{
  "dataset": "single printed letters, digits and signs in grey, bent and noisy",
  "color_jitter": 0.1,
  "dropout": 0.05,
  "optimizer": "soap",
  "beta2": 0.95,
  "shampoo_beta": 0.95,
  "precondition_frequency": 50,
  "epochs": 4.5
}
Rows from block 7, named by matrix and row number. Rows with one number belong to one channel. Each number is 500 + 25 x the weight over its row's rms, rounded and kept within 0 to 999. All counts start at 0. Numbers have three digits each. After the name is the row's rms in percent of the matrix's.
# convs0: first 3x3 conv (model.blocks.7.convs.0.weight, 96x96x3x3), inputs 64-71, a 3x3 kernel for each
# convs1: second 3x3 conv (model.blocks.7.convs.1.weight, 96x96x3x3, transposed), outputs 64-71, a 3x3 kernel for each
convs0.0 097:492495482502504516523504497493546536474445530486497523501512483527518511523528502488483497497509460479500476514527497492510476501502473496463513500471484503478481496514482466508553497496555504497485517473510504527528
convs0.1 100:520460456485510467520542488496463502502416529484512511493516514505555505473553452481484498502483470523492500537460502480506488446491516509490484520506513519452477490482506486505521454537548485485502468509547475491460
convs0.2 104:522445488480488472538502487490532516488518480481517509477505481470484488519492497477505486500489475485477558503507500510475508484500519488529542544505485530510472511467471553460479510487518522501537516530533538546525
convs0.3 097:523478539449497509477486484494520488519547484506529502493482500510455522504509521481472527466462572473520514480534447539481507485520537490509439483452484485514493507463456455473493526456497503528491502492506513519512
convs0.4 099:492509484493466547489503509551507457483511450491486506498506526489551475488510528507463476543443516454506511503510490502491452457497476479513465520470471467513509516479510471501478457491522458491487501472508532467429
convs0.5 099:533498528504491491494459523504484479501505525470469550504477534530499492524478480515482504526500466517524469520452500504499490501478512513497482525519521495510470461465513486530520484510519447468465522479509514534493
convs0.6 096:479519519551491511496509503500484535509476523532513521478509536471502468438521475500483497525522489498523512515507517485484463543515496517532474482488513486493473553479498501461505514487494484490495447496489483496522
convs0.7 110:513452502494458534538513538446524518497474497520472480544482522512510516448486512512470513474488538517504562477528483495472512530498485494550502517512490495477458516517500545484530514484496543514513477504502508519483
convs0.8 097:489471509498469474500515491537487469462452519493486457495494507539497506505504511543509496514508501478470486487486488486506489464533539484459475459505458498468490479541486500478520468471513517493475542495482460487543
convs0.9 101:532509507540503521500509540501535504479521485519497514471466508482552482516538488515507476479499500498473518521509523509527522530490531490503490473499521493467483502462485496569499500504497473531520523493525543521517
convs0.10 105:474480509499493484488480515548507493508524498475515512562482538547466518487479509534499504523518503499490512471468478509475474492495537451464474487462519520511474510483500542483519491480532557497513474501491534505497
convs0.11 104:514519504463544455467537488524462494545516507532476531540489488567489510513478495541507506492489505507570481442488549500489481463443482494461514476511512495480477472454494486509487480524476510515507524544478491443483
convs0.12 098:491525509493509527564530547517541494533472466482488503521482516482508500461486538519538493486515489477504493509499497502485462497481524511493497514493510505496439478491507491487499515525499454472499468504512514520475
convs0.13 102:468532467468508524485551482485509510526451437477486488500547507492548519482519510526528489559475480526505513475512514462457495461484465500480497460458506535491485492495493467507491466516494470551493483503522503475456
convs0.14 100:507507520522501466472520477517446487505512454467477499509497474456514531510524509489500458516492520486476483476467505495485518561487509507513495492490475480465470486463514517520498544524518466493576503492435487497506
convs0.15 096:511478508477472465450518490485511480541506519483511508479511471497497504517522508498468499485480522510514471462493500477473434443461509457475496486469521504512483511503515468526504473463487497539501519482467496481509
convs0.16 098:459448533465512516474463587465500463508534458495535514521467524476502512495466506491503504452485468477504482486470460500489523485527493493502462528490526508509517470509533473507500477493524529511491487463445484461494
convs0.17 101:513458522502501483495486515447498504497524483494492489483499498471465495423522474535485483529516475526481493518511521487486517507444476477496503542491528481518524530537482550471497476513495468510500510462502464499499
convs0.18 102:486519511539494508486501491503470520501478439467496506510486512488520543514527466506485499506499488524497488507529492454452509533555494479525554532560518509489466561484488491498477496497504572525547523510436507521527
convs0.19 102:495493526490430493492452465429521475497562523513503485516498507467482504485485477491484487487500515464530452506511512496495512482550496499489482513526480507491508459546496519462500528498524478490492485526480466516549
convs0.20 097:496477445527477482473515476504472472535507449500524441499534512496483550525475505568531479502519505467523552507452482528513505492486497498460468530502472480546507519541514488554536484462574480551523546505462478489524
convs0.21 101:542440478499473497515511557490516458453491483483481478500497552487498483454510525487476544467474518469513487501522498509476521507518484513547478543506569513508468478518553489509555506499464475451523464511530481452494
convs0.22 108:532468518485503461493466508474489488513515498506488508467527452492501524494542521498448520475494509543492503472495489478499490497510457548534512549481497523538496530463474515487512545515526488499459461513504473491494
convs0.23 099:536503472505534497528490513437546493508524535494473514469498521458453490507462509522535467456520478481525525473519453509525494522506550457516456509498454480503520518544467487512489459509527498478473465481539460474492
convs0.24 097:496479491509484459502472546501480508492499495531533518524512502466500496514499573473480493514490524484529455459495505495488493495451498495497513505506461483503519505489506464493488550478547486530467472479510500523532
convs0.25 098:505493529445485508506494499488469514507513508463571508541518500495481525527480530462504455538568537502496510493479521509468464504491500493478534487512455558463519517546487531460490537536522485494476515504507500506507
convs0.26 095:518434488476507505515464496524531509515508513508459525492522496467487542511462467505496473547521505475523472500489497515507518498504533491492502543503500489496503520531490511521489479472513436474469496512482534486520
convs0.27 105:533487485470547502457482494460487484478460515534489516502541512520533483538503484497492512500509461467547557483524445501478507485503506483559525511528533449501547523480467489494495472510486508506498493508472477501543
convs0.28 099:525528526464497498503474490544494531490491518487521542481495522486511541539499485494538549525518496506501525521530483540496490504525510511527520495467520516540503451501508463463501479458474489491516515491474557546482
convs0.29 104:501525517486510546522514480494494470497527483481491430513486539528471551465501481494484525471506567475493497516487513522499513484474453505506470466509479498539518474515481532538524497511511493509503490483509498504463
convs0.30 099:544472457497505539506456500479519473514491523499512522457515496518454498485498537508532521485532488516486496523493468460506515515496484503485469455478457518468453492524476495472484472482534459481519489503505519483501
convs0.31 103:527476516491519462482497504528488538491491537520493489513487496519543477514446493475505471503488476466473490486505476445484444465495493490455530523475498442511518501534522497470517539502487494507430458509481511493513
convs0.32 098:543522468485498559493480535491491478494533505524491492513499517466527478526516471519471502527521497464502496510491533533472458457454520513504511517530494472491506514516531499514529499464548504564559492499471502499473
convs0.33 105:511495504508501514486523510473536553475471492486527497488483507522540476503561461525513476495526492511494535521501497446468492495503522494473536476489509491499496546489510511462527460511461508491511460533469478491459
convs0.34 096:462507501522520513525514507524514489533485470476494509493500504511508493524489534536462531514513534489536494500521504502510498474456497504452428492477526491480512533520525520534484540471476518470464538530482489492468
convs0.35 098:553538561521529525516513516472500502528487494511481493500499511501484485502499486513495487507490493512508487503536481498495535500464508486503475520551510523489478474499473537460506518541476482447477497502466514492451
convs0.36 104:502546541486501492483478451481495514498491510481481521504513476522533508487498460528488490517501468498497506496527495441497497434482458530458478494513556486502539470538537521503512431474476502451479479501519516499442
convs0.37 099:464556466521479474500467438480464482487490491477482520551470517525457499541478498489501532502503517479503487457472469480473488510540491462487525523487493503534506499499510566479510519468520503471502457442486501490537
convs0.38 099:490504468467450508525497502471491506531513532519517485545477521515490493506542499535492488508495503481468462517513525442507493474516493473520513519515513472480494467516513496479515489539507470510478492469481519517486
convs0.39 101:468490528504514460496492483511511520519477472490507487562506522464501559498496476517486542540598524535557480539493526450525492486489489488522474511508564520495511473489517487510468492484443514475478513464477492502501
convs0.40 105:481464504492470517519481520475495482515558482491494513478506531468496548495514512487467528553486479488508455513511548526467506505508486506506502492479495498498486511482491499477513483497503489509482496501478480491526
convs0.41 100:518553511495509499466482515488476533529508471484563459497449503514476463463483459513490497524479539482473503474485482506524495507541536475510522461467469480496490488511507484494481483556517513518494492468544532511494
convs0.42 102:504521493465496467509495506487461472468489505505498520491542507485484497557486524505527498520493517489477518522486489494453541446485515495533481520545483495541496487501487481503476521518513490496476489510496509466508
convs0.43 098:489498498478504495520472473494501528508516488505501499507500487491504473497526472479509485474519490458500488481528503483537517501542547470529517498509552511517519503503508526471518491539477534511522520531534528464525
convs0.44 098:465538507511528530509474501480504544463479501472531508475509545516501480566455459505486495480520519521468510501502483491540494521498456521491458508512487508500489495473520489488514497453496497521467537469488482507480
convs0.45 089:514503538493506505473511511504520482534494506499513541482490492506483485511510507491501520495520511496485512503520529525550514475494491467485477495486520494495492518506508518514494530490569495487492501450510488499487
convs0.46 095:533488506506486481510512505511475449461508486528492468455535448496534525509479562476496496526487517531496515503551537538519532474552504494524478501531496505513491488464506451485474454492576525520515477523543544478499
convs0.47 105:487471489513508466479496497478512520487463500505508511517503473504499505461531475484460504468508468526514485447459477504518524530490505456495530479485482519500496507476521534515476490486479487523497471466506459521520
convs0.48 103:488534484526465524477482492505513507543481470517527521494533505531481540477476484562490478503481501467494517505478456468504473500477481525489486494486466513524546451506497467512500545469487498571551490498521487495460
convs0.49 101:516467488513481516478509509471518499471526492498506471482474508497502511495450514512505464484472490500480505552496493523503494507479488536526529474541526493489500483501509529507503519520492491512480505491513480481513
convs0.50 100:478527512453494490510491528475517527497519531504510440494520530517551491565482496501488492444511501495504497476494475506494513502473474479487479474479460490467507474503495495496460499496504554496535513471474495497520
convs0.51 101:505489472456457473501445479440514501466516489500519492504486493495480479531544504512513501508476497524451483432488494478518483526474486477480484497498489523509503487486508467531529472480491493493492549471505493508503
convs0.52 100:489530451476501497544486515448473528508466517503500483477480521479494491477505508495489452503466480555496519475538486488505498472504487489513511492492494510503522496534502537446517503457497457490535464470478487504493
convs0.53 098:538478527500485560468484535482485456497496483501533505438554499476497517515484477492482493449468496519519532520469452478503479503528487499514462477492503499484523532511526544519490515500524479479484509527514516470467
convs0.54 100:510525486524496492462502493508573443515501524486496574478484501485522459473523557473478515515522495544536463505447521512506504481566494498502543471499466495499480480493519515496478501482492525537534522547513482510477
convs0.55 100:496505492536525488518503544505500497483476509514506501516508523511496500467516505504506526524516503476499483522468501490512480540491498489466467488544504482478521478507496473444480527468526469482529472532509470489483
convs0.56 101:505491504523510472456459480490505480514499493505463497499492490552500504493472501509475500525468473524517468482528481485478533483485467536498470474503522455493473494493509492468508470498494475467483487506521542519507
convs0.57 100:510482480534487523570495545482473516493486489490534436519504492468509487473559492515516510526443505514523522499491515488508509504492497488495461542467491483490492466487510538529478499459496522483513553498488478482477
convs0.58 100:504487539506464494499486554515478509476557500506518511488507489486490510483454507479508496505494477544496514536518491528513507453515463466475502525512478480520490531493519534496521501553511517478489504467486505529514
convs0.59 096:498453498484504501474509477514516456470518485493525513506489519511511486496491466545507497531523447478499494538475525512468451485483503468516575503495456518484497514488521500494518479461489555511498512518523490512469
convs0.60 096:511570482483476451476520495508479473510503489509518516499531495496488503487462480523519505496502535538500478511519479513471498522513484466453485515470449484494539495511512530481507471519498431523466466465549471469518
convs0.61 097:494472512471521527508502466508512477514516485519512488514534527504506528478480473557459486529509515556506534535521502481486443461443489540519497456488458499505495512493507494557493532528521512486498488495521472525531
convs0.62 104:505539439538498484524519519484473489502511445512493466509489545501492528496474537507549484495498518492537496509525517518463491511476507478504473509497467519526467515507488512471513508521530521530554494499496457507531
convs0.63 099:501482503475526502463455493507514479531501487515471498473532482482525506509474475509519488531509469471538482486479477492493508509520477539473501464535543510511513499511529502522514486514504526511492465466498492474503
convs0.64 094:538529492477500476488493487461527475507525521528478519506488535461507492478526480515513496550541498528488488507481522498533494487478510524499494481483479484492489498520469501476482506489473517471516502551499563541449
convs0.65 098:488535511518509481481476471540501488473481505500523509522531488466542508492452511516499490544507496497503521549518533457494505478514509466469499444475488469497489491453512526581484491484492498533523464520509544529531
convs0.66 103:482486472472479506532454471514475485517485465501530500478556479470551448522478478504562471482517468479480479482503497508463473505464451503509529485478520497527527542530509499444512531502525502514451502464499517502471
convs0.67 094:455513502532528520502521506505516513473509493502478489494463512477494475522503502548512494562500519492492500568506504420525533487392457514485454519543519473506531501494489522522517506491497473452515521553520539545534
convs0.68 099:502485477551490505512509517532531484473501468511528473522501500490534455472540537472485474491485478552484460500523514501517506476500495538472459462543494513489519461520518515461516486515494458529500449523467467482465
convs0.69 100:479545505533546498508468519498491507470506543532475473500495501507503479571517504524480515509506492524527478492500533513531497512485501500536497510538497494457469488493494469505513478470492482475473487531504464500504
convs0.70 101:505528487514515480469506525522497498499464532475471475475489496463527512453555551510514530503548463522512485509493483467510528467505479461519490453465558496512464489487505553489460446475504489482552509500547479475521
convs0.71 098:508512475515522513510533536513468475520537500492500526504525487464524500520496548497522520537475462536518500526553566471490467442508477515515595502483481514505548515541492513577535477449500476483495523507492477499526
convs0.72 101:462530430544541482519504498490519482461475497508515488491556492494563451475534485524513464522515457477520543509474525503458501525537553539453485513509494523511474502524509486496517488522503508497476508535510476526487
convs0.73 100:510493467469483466496481482518486524495462475464472481519494492490522445490496505466463487479526422492513456445508487483525468434501488538489520529526505469486518497468492467505492500504477502509482481502462490478480
convs0.74 101:487514468508488448497541463500521464462471489525460538496453502503511493461494453510498513507412481526479498497490533513507504469535486511498562475514520480463479524483497528493513486481504492479505519537452489470540
convs0.75 102:501538492489481487502524496502513492489496484501558494493512484514488538478472495499492518522443531510506509466500501540526526493453427476444491498494519484481517466508495505522509553492474492516534492517460481509536
convs0.76 099:502493483541494463507488538498512466519526508512465509522470505499529464445508511489508497522467517502482498491480493469495517447486499472492474449511529489568507536513519487497497496526489529515484440556522482487537
convs0.77 105:515533547482517517552485482533480528487524510495514509523519516502464529471500484453525476464489502507493498491524471506464501462497491521500495490495486516486496511523519494494477532448473510491504490467550527525474
convs0.78 099:483507504560504476550507492493514440505504497514478491528509521470511501511496513521505528534534533468472504524520484527541521491477479523473462490528492509522480470535507447491475511525497483485481493557519501470524
convs0.79 099:501443496491487497484516514503521538473505488514498541533445515516526491456503470457463527469477453494481490514563550481492461506483497528473501552520504492536497519486543541491463503502508502502479450507486512467494
convs0.80 099:523514514488496502492488529475475496533547490469530512505538516519502504465486559491483459485502514525479508486496473502498502498468507501505527503485429491479503460544495459493438460497464482474490498469499552528526
convs0.81 098:507543465453498528479455485475442448497503452554520487484505538531484522523452478511505508483483506481540494544487531487503467505519515506586515516487479486483485445519533475494487543488491513488465483460488489501498
convs0.82 094:509502489501482510482462501492497499480474493490500497480511519521523539474490502544476469511495501496514524506467484508509476493504509496442451469499470492483515528498541510520476520471475503539535520482492470504471
convs0.83 102:528480477493463511509530497497528477462476511483488548483475493478509460519508498497483514492503491494506504476535516505484532526500507513469499538478552500521467517513499499517489516515516523496507475507517523498476
convs0.84 100:505492460518530499477493528422494481521493488517540480484502500493531539510554520438503525488486504525488497519509483545477509510484512533479491511517533488467512492509484485470464511474497523511481492495480476502477
convs0.85 098:478501508485499516488488499505526491487516494481499519497514487540473527515454516500527518527572522565534497471537493562541445521517486489474504475437467473471470433493528482492508503486484496505478508504505540498497
convs0.86 100:521504456529496504498493507470496496503489481477512467491503490488565533505512539539464504509567495471526539506512507460507494472483520498518496527478470498538477534460496488503500538473491518520519483518480491521495
convs0.87 103:547500509495507498500531527508499465496502454543491510508515523530502528472479458495522533494465510534493528507491517500448538531501516544472455469514546520483462464458506496497492458513505495496487508474511513508494
convs1.0 097:462560482457495537557524483497481508501530497527486478512498475525499514523498527476506506494486516512545491508513469472514488486472477456513509514524454477518453493532531515532505520539522495478518479485507510500493
convs1.1 103:474475501502444515505488500509492505484511489506489489483494500460455456480506493534472522527463484497539458496468540522505544483501486472491516476544471466511508468537552472511498516524542485529483493506505474491531
convs1.2 102:547485490516513545486557529494530480508485502487530504457469497435496459495486509468504474515454509461477482493557529485475517493506511452507511466513516511539508508498498478537517497491505523541521472480476517528502
convs1.3 094:487513506501534508452482541526456515485521527536499502461529539497483494471506462498511500484503510481517506482562453499480503540526537480490466482449503479476504516509529517517568459509530496478492494532518500522487
convs1.4 104:448507504453508475502491519497483456503523468553479527480502499562475544506511504488515505417483540445457514501488491464494526511513519472488505474507511479470520481517510479487510479476466499497502484510480477508493
convs1.5 101:487501490500478518503510485459473484497530505496497490517476543526515558482546554507554467520461502506473493502496500552509495512524446513519520548489469491501489505526503498492489513525485490503501499503475485479556
convs1.6 102:493506539500509506481480539469506490462511518501502561520495467516516490490475506504522492518540492518502470498522519457467534483516505497512468446480509510485484508516489512462497453493522523544492494532501513536503
convs1.7 114:488494497513525477508509458493476468478518505494491505506489552517511526471489509533491466543474447520500479488481495487498476467533491520485522480498530526540534517475519495473519546496532520481508520498509508533522
convs1.8 095:485534556466484498461460496507496555496487499537480484516512484503456465496489478461466490500487449506473492523501534483503500520523517512524485517505449449483501493582465505485451514465514497542539475477520517506529
convs1.9 105:503526521527507496472518513505516507497554451493517544549515483544506484504494514503491501512502546479500511508526518492469459496483480452501514510518493469497501485504491508487509500522520476447517518524494519502499
convs1.10 106:505514533494565491528522489474532526516492508505480493467478483501514457452497525459575475461517478518476453495494478517520500467495486492487485507518469513469503460503496453516482523492511501510504525525522493492528
convs1.11 107:497531503493496497459483498515498461508511508485579540486490557504497528496449508512495496492458478499466493494501496489491482498461538495503509497472481481529545470489510490477510508464508506491480500433494516520450
convs1.12 104:501503496484496524511521483460516510474498508493480535446501505464483507474474482540496501467481523490500476530520544488477498483489480451487477505510465536486472423472516458485511518496489495509503494503472477520511
convs1.13 100:544483528461535489494475501532488480503501533477484513496483542529490529504503507486500497467513533471528466509483471458478499476461501471533460518501532546505528497518490494472534482503515508515476555487524523561547
convs1.14 097:531487532513502523499506473501461494499486474527521494503525513500495458483493501510542468487519502540487498505515497472501462502481514499492511470510506505494508510497483489501505520505501483438478512471472490500458
convs1.15 099:498468516467517551453465454488484471492488471485512501490506514524501490524503475501530501463470525541493490455481519469501450524459493470525523544499512480492532515472499512487548516470457488482477486492510518496527
convs1.16 103:453551460548498494505510479493504470518512538464486504487512484476500485521505520481474486496512502499492518486514474546478515491471473495504489484495492479483493464476511533470418516458505522518520443504478507508487
convs1.17 099:500468521514472514453480516479512474499452492474538474509477517485490514502463508449535524506478500468473507509495498482519561464517542531529528494501501493521531479544569468509545463507494516481515479478492472496465
convs1.18 099:491509474476451503493487484478519477496475508506482542470470480494487500514529503527496476513494518509477490513549532488468464495498482517503493458479514478514528477519524485502464499445487498501499473535519471483493
convs1.19 101:506515467445492465450476513498476479534502537492465487504509516492510471500487511502535485482487486500480481492492497500519499482508484525506470483498475526525467518478509491486465476474531514527544472544501475471511
convs1.20 099:466482527475497491522500491534503502448519495486514488495473512489522510495539504448489483469532469466477485521517440541512523518500514455494484489511547500449506567493453475493525467539523469504486492475510480532531
convs1.21 104:503482507502453454498468462526465480517502500533496509505502444516497539495491528505522539507502513503548538501508481522499468519527559492487448503509507490491507526480532511491500492534504476508478457533502515528456
convs1.22 102:482497484461505529478502513501490507506491476508517497517475455487483513528500478514536457492484501518501437478508533478518497531507517527538461452494499533550515528495497546509502493487458480499507522499492494466501
convs1.23 100:516469524517509513515499560517456473470559505462507526483507484497456448497508453493517500501481485490506463506483480480504520507491512479512461482412555475513498479495493515474466478443511517514496541526532484458500
convs1.24 098:480485507479512430510453474512516521503576456495512523514495483514519486495486519448525492434526514459490477487476506501472455489481480510449466473526489518500505517519487502465493461495537534573492561512481504485507
convs1.25 095:493518452472453449437484554530501498489476473495545512498480519499547501482526483531533509532526513530474521521487489445495532529526522503506488491472502496529471525498480504525509466520524482534451502512449515505482
convs1.26 096:476549509505489508496497520451496491506507516459470481496450462526514461436525503521505484491460481490497489502517508525531483509547554495496486510513510483475505563496486522525490477505504516498508494481516468492479
convs1.27 102:453500528483484510481511527502495535514545467548526488489514517515483513537498492512524508524472483479520512496469519496506480514465511491460480476483483493532535489469482507521494510506476504530508498471499524488469
convs1.28 101:490464487512471487482502473511490485515495484564576471489508496502513495526488512473516531524526483543518517438489489520507492507560492490525471505492509502491510528495517485540446491493505480540519494484518532498501
convs1.29 102:487510478498519503517525511507488496523482534460492531468543494515501452466484492500477533511481503476448493473506506495549489495517457499535543553463482519520496496518493523475483519496534469508469552468500486500530
convs1.30 102:527481451506504431504490470501501534502477512477458513495552514492512514490471473514517502547539469484519503508455496526512529509521480474492526504491479486508486523475459488469459498469579482502472523515497530513525
convs1.31 097:474493526528514494477527511492502473500507470480511495492539466486548541511499505452490523486474496466511521481513517514526461485481513469496489482498541472506509495499471476478479476469518494488482514496566522476485
convs1.32 100:494535515536498519511504473460511475492506480475451496492499523513520500494431537473508483473476515540524488513468489490485516499514523473484498470529522465483487486478477497559584502519536498495448513477478474477507
convs1.33 106:500478477507512471503497493489475496513521512489495481520495502525550486520493542478504516515511531472572490532503496493471461486482497464480491502494530512531494497497479508499520505495544534491477521495523523456525
convs1.34 102:506509450536549536491474508514503529524497504455488525546554499491496509488485494502458529476492483493506478524497483444505461525530493431513518474495476448461505483482511463526526514504524526557506482481541463482482
convs1.35 086:456491473532470519541539519451502481521512482491493509524464533482510538472536505571501489510499500498518499518480456525490538519511527447500506521521492449516486542482505491536508516504504499484470483510493504470495
convs1.36 106:467525526492493535495491528502538513490491471510523577555476511499470510488488480532532516502533525498508542508519518492496478508483495511514492490487518482519463532501461491498453491516448464482486513440504495484505
convs1.37 097:509488485502470494527457530452503504493489495516517475477501447494514525476499503496492537477486481471515493500557521529496474551498474456499510491496488470497541508539485520448425499468475478484495506501473491510481
convs1.38 097:492506501472503560467462486496488497507489517460459496536540462502457468500500447516561516550519491521476477488489497521525505529517468511469474491486494473442454535491489540506493487486469523496482493517490522478508
convs1.39 099:474501514455529511543515481504512491471503518484506475480512503523442494521472541552465499555517518495505539462515484531483494506494491465512485493508466478459498479499510503523500487473491498494509477531506477493526
convs1.40 102:526413504532505493530561496500480497473546498482497561528464480507554513465536454503539495506496547524469491493494506506513492480475482520486503452491485494461485517476476491507517474496516499519500530493521451503538
convs1.41 105:492508476527489512484543525525456581490508494514459436453478542522458514479529500492506472530487472498462468477540504538499516494488514508528508449530546525528488508513534471524483487515531486499490484463509491463507
convs1.42 098:484499493487581503528524497540544516531514501468488548505493491453511521506487477479464487484481462498503477496484478453467497489489525502496491475524508504458495490463453504489497500503513523473459513494474503446481
convs1.43 090:482549502517511497486517459525520453502495453504520484521463497507535531483501536517517471498493557476499519471468484523489502494471487517528466536514468474498521488481505510512485504491471493526478518523532532556524
convs1.44 102:472479518519482470492511462543485492492474506518459475492495530489406511553485474508485479518490454477499521537512571559524532506473482503529454514535446503478499510464522497497465500512531492530573501552482515482495
convs1.45 084:508446515522497475479495477472505513485519473535499502499479489482487502492491487463505471490512522524522515517492583464468535463520511499487531502489509497533500463498560493564510532543521515514520518531483550491445
convs1.46 093:461510476526489468475469521491483501479522471460495475519529514531503545523531515524552501437517520496468556527508506503486509470555545512498517495496505468495519497522492501466498479509469510527486501502516504524521
convs1.47 095:472514470501491531510508503484486503477503476513503507507456483528532482501527498512502507508499504477506482491513519494499497479539471511501492485480503460507480497546522468518542493526528478527502482478496519479491
convs1.48 103:522472506485533479483541523489498486487506492521489480484515467535536497549526499497476484493490539482499479484504500514436504510460503505506486534481454504488521497529468492512495485481530488533463489518490506519550
convs1.49 101:488519516498498479468497516492458485538478499522553481510515501530497478495482491487535499482501508532484486540494492469475516476498532488497511481480536461504520510487494494502498534479474513475486467468498498498522
convs1.50 101:506526526533494461500447499502474495480511550530474489489512508487484490514502523514465493528535501506489485467540538505524474485505482561483494475521478476488495464514543527495551510481464477515554518534506504517517
convs1.51 098:482501489508448477508516460483493467493468471500497463525538522462482554502450488508451511510467496502484544498487523470503501489525452474460510493511503527446472513477472479509477496471476494525466460495482498483517
convs1.52 099:500484508502516454470485529483497499512515475490502491499460514508493529512498452537494487480562478495489502500486527496538495431532509515498481518535478516503480508462507500525488479502535497506474492517506472454511
convs1.53 098:525495510527534496502475495488493496477485493526489543511507430490540511518468430499511502453465534482497527518476516489479480524509468485519489488511500465570520475482486529461522501494470494519472475492509501479495
convs1.54 105:494487488478534539518530486478483520464512502502499502465537511458503519495481505460490514510525475512482475552527499536501500531473552487486541514519489486477501481499544472491497465498481497484494488515499483517511
convs1.55 100:487469503522481529473492515460480487520499472470496494490484460502503505481507488539530491489513505476487533485477464482498526509482534501527490503523472487498483528466456542525519481521438506487503501496495530532496
convs1.56 099:454457482487459495465477506523478469494488496494504513485477484501525469452498461493557515486489521499489521495467500505507501511466475499508487476501501484496435507532483506509497525487497532476475498439476499519479
convs1.57 107:502527478500504482483501513500527491478520517462540564480474517484456491489492502511477538553492520562499490532497547554483512520506515499491499489472509432526495480505505482485487465524543474480562467521526505474453
convs1.58 098:500565531466554501466497488494516489542508500488539518487501509508490505561524461473504501464513489475509512505488567495514538501464468492507500439509480519542494471515547521513526489480493488479484516464512493486525
convs1.59 098:499504493483504528498495521492532484462471535521492456480497507507504525514509501465505494469525511481509514495485516471497536512541502493466482461532535483523471497516479505527500470485444495510500483493516509480451
convs1.60 099:484465493499539505489513548474458479507551494486502510508481535516517511470513512538486532526487469509502461480485528542496553513524519532497526456514492473497500478483504490541450456463500478505502551452437524468475
convs1.61 097:464513501513480505503528521487512481476504458488454456481470502519476476468514461492521529524546486502504524483458528525511510490544509485494539466474469542522491500482496493466501490495522482459485478467489529507510
convs1.62 105:491526504502472476507504550474504489525483561477505496480488488458537522531524526451474475445506514484542495514518492494459500486510515492462516494503493527488513504496497508567498492504469521512523522501531499457441
convs1.63 102:450512457476526521498521531508479492505507510536540507524482478475475500520466480489523513467476535495504520489443494490482506496505497470505476499503526520546510462527497505487498503488548486527518505503503503479540
convs1.64 094:447467495493466500499494496502508462530513478495475516516498514527504510505461482552505511519502452523506455493483494499469497507525506500516478510471468484522486527480519517487493515491525500485510484531526504519551
convs1.65 101:497499470506493485480499500443479505517452485457492469442424444546507514526597497546534471527506555480495528500525524487493501485450481514481498455468474485508532508486483485475574471545535513514483486459462507515501
convs1.66 103:493516457492539456517496494522527458479520474489497493483475520492531497541512509505470473519508517495489467476504485507483496508473515465501538490522473530508505480515506532523505525502442506499503422477486528490473
convs1.67 096:500506488518488506492475512475484475485491552491488481491517493513475556510512501501490462515513512534514562499494469521480533533552533514483475498528529485491501484521522536498562538498511466466478523511501497473460
convs1.68 102:523498465517516532548467502491505484523494516503520500474500562501484542471518519493478522492497473475462493557508554503470477514525546487498461535513490451513433518525496506518483496468551538511531488494530478516517
convs1.69 100:470546505480490551508477526487452479477488490486477489536507493496504510490458488504552472514491505502485505480511498465469525523496456479504469497484508538508498503468488508485501507507473525449462529507541531511536
convs1.70 101:489469488516512513477526548509477501539452491465488518552557492484511496467499489530483568491512510494510484497504506488499524528498494510511468507519467507475522495500508525520504476495498474488508482517498504525485
convs1.71 101:518461526489526502464522497519497489498476498522513515513488492505541538507493498500480491541509506421480507490545526521499469514473509506506514496502473499544499539513519470505535527494489490494514478475482520529518
convs1.72 106:510490513512472534466478546480518470473438506521545464522505537480510485480487516506468454496472514467459494527470531531494553502491497530472477491492495508484506482488542502549473489505463457489531457491510493496481
convs1.73 088:482450493494481491452469524483542535555503535516551498488484512478498461493527489474486528504471516499520538508514514482474482481474487488546546486542513506532543469492518510492438493473466489515496528500523500549491
convs1.74 100:507440539519492480484508512539480546520523500509502440500467480502498571458547497514493471520503499538474519427513531456507515498525506480454536530550489459516495476579481505466534469514530507580514539488502502504516
convs1.75 097:457458497522550538498474506484501509458517507505471501497476539475513503556508498507500494514526487532517491495515530534517538492483545530514543472549522506488429479466536469491506463536534460477497495439493518498511
convs1.76 103:460524464501487472540487486462522546478534528523499524482476520471486442483521510500489482517427478491485477472531515510491469502478499513506540516544496477477497506499542489485479472486481494539548505557566497507489
convs1.77 100:548506502496478456502515517484512492524538526538491494487493477516534542485474545525533514503467459500505514485444430508461496480474503475460497488482513511513477493523483507436500501453486538556528485511487518502506
convs1.78 100:493495466503471493456514485463540483479496466472469499491462492507496526492513482484471487482488471511497520517465465518504514479505480472520567495509533463529533493509523496522555513468475489485474489502514518504501
convs1.79 102:510493514474526539512487468482478468500478514491455489513507498475498525511523573447493463522443457500484493470496479515492512526489505471472504466462478464509513496471520510498509477532506509489507517520482519511522
convs1.80 098:486506504482507519474526510464512485482522558492504478508512543524487459521443508505552518511535541488508516480478469501542534503453464533500434493449494566521497554493542530530514546496503525465500516479527497500502
convs1.81 098:505486490525508550495472527489474471472493525494450430437497482491472484509497497535457440507498477501530518498463530476453515504497533489482464476504466526517492476499515493507485551492481502451522461512477531456504
convs1.82 098:441494528500497535499522484526511540495523553458507515524545497523513535534494477487486512442469532499497473528487491493473467491507497499479511543558495544561513490538479481488523477510476509510489512515535479489536
convs1.83 098:497502512516498525521537502522487425529490448490497503493519448475498482529463450490507535512503438528528498486472458494501495525512463508476537537510502491490513505499464486479499529527519519539533461520476515509543
convs1.84 103:481497518520517507533477494527528510484516493483479492523526518504531537520533490522517538461511478476513527492499497500477520493497481480526465466522533463500484508501490516486486473520482491500481535484515519488488
convs1.85 098:515512518508511476466471495493503471509445460487488516449475515498501489502515493484541519506498519514493535541492513507492531489500548479507492475500486467471516468508490474496504523503481507556504498553472514543471
convs1.86 094:496528500442558518475499519478533499475497523502494514543534422532510471483523485507536486502538480485549470497498558523510501479457466484470481478492518506504494511495499504511502508495503506486471481480487475473495
convs1.87 105:484489458437528502505512483544497499478491466481497520493466529492478502501480473440494488516479442483499465502498539479520480497480515533469566513538479456496522509474460500471496477489502501482518484468501444528509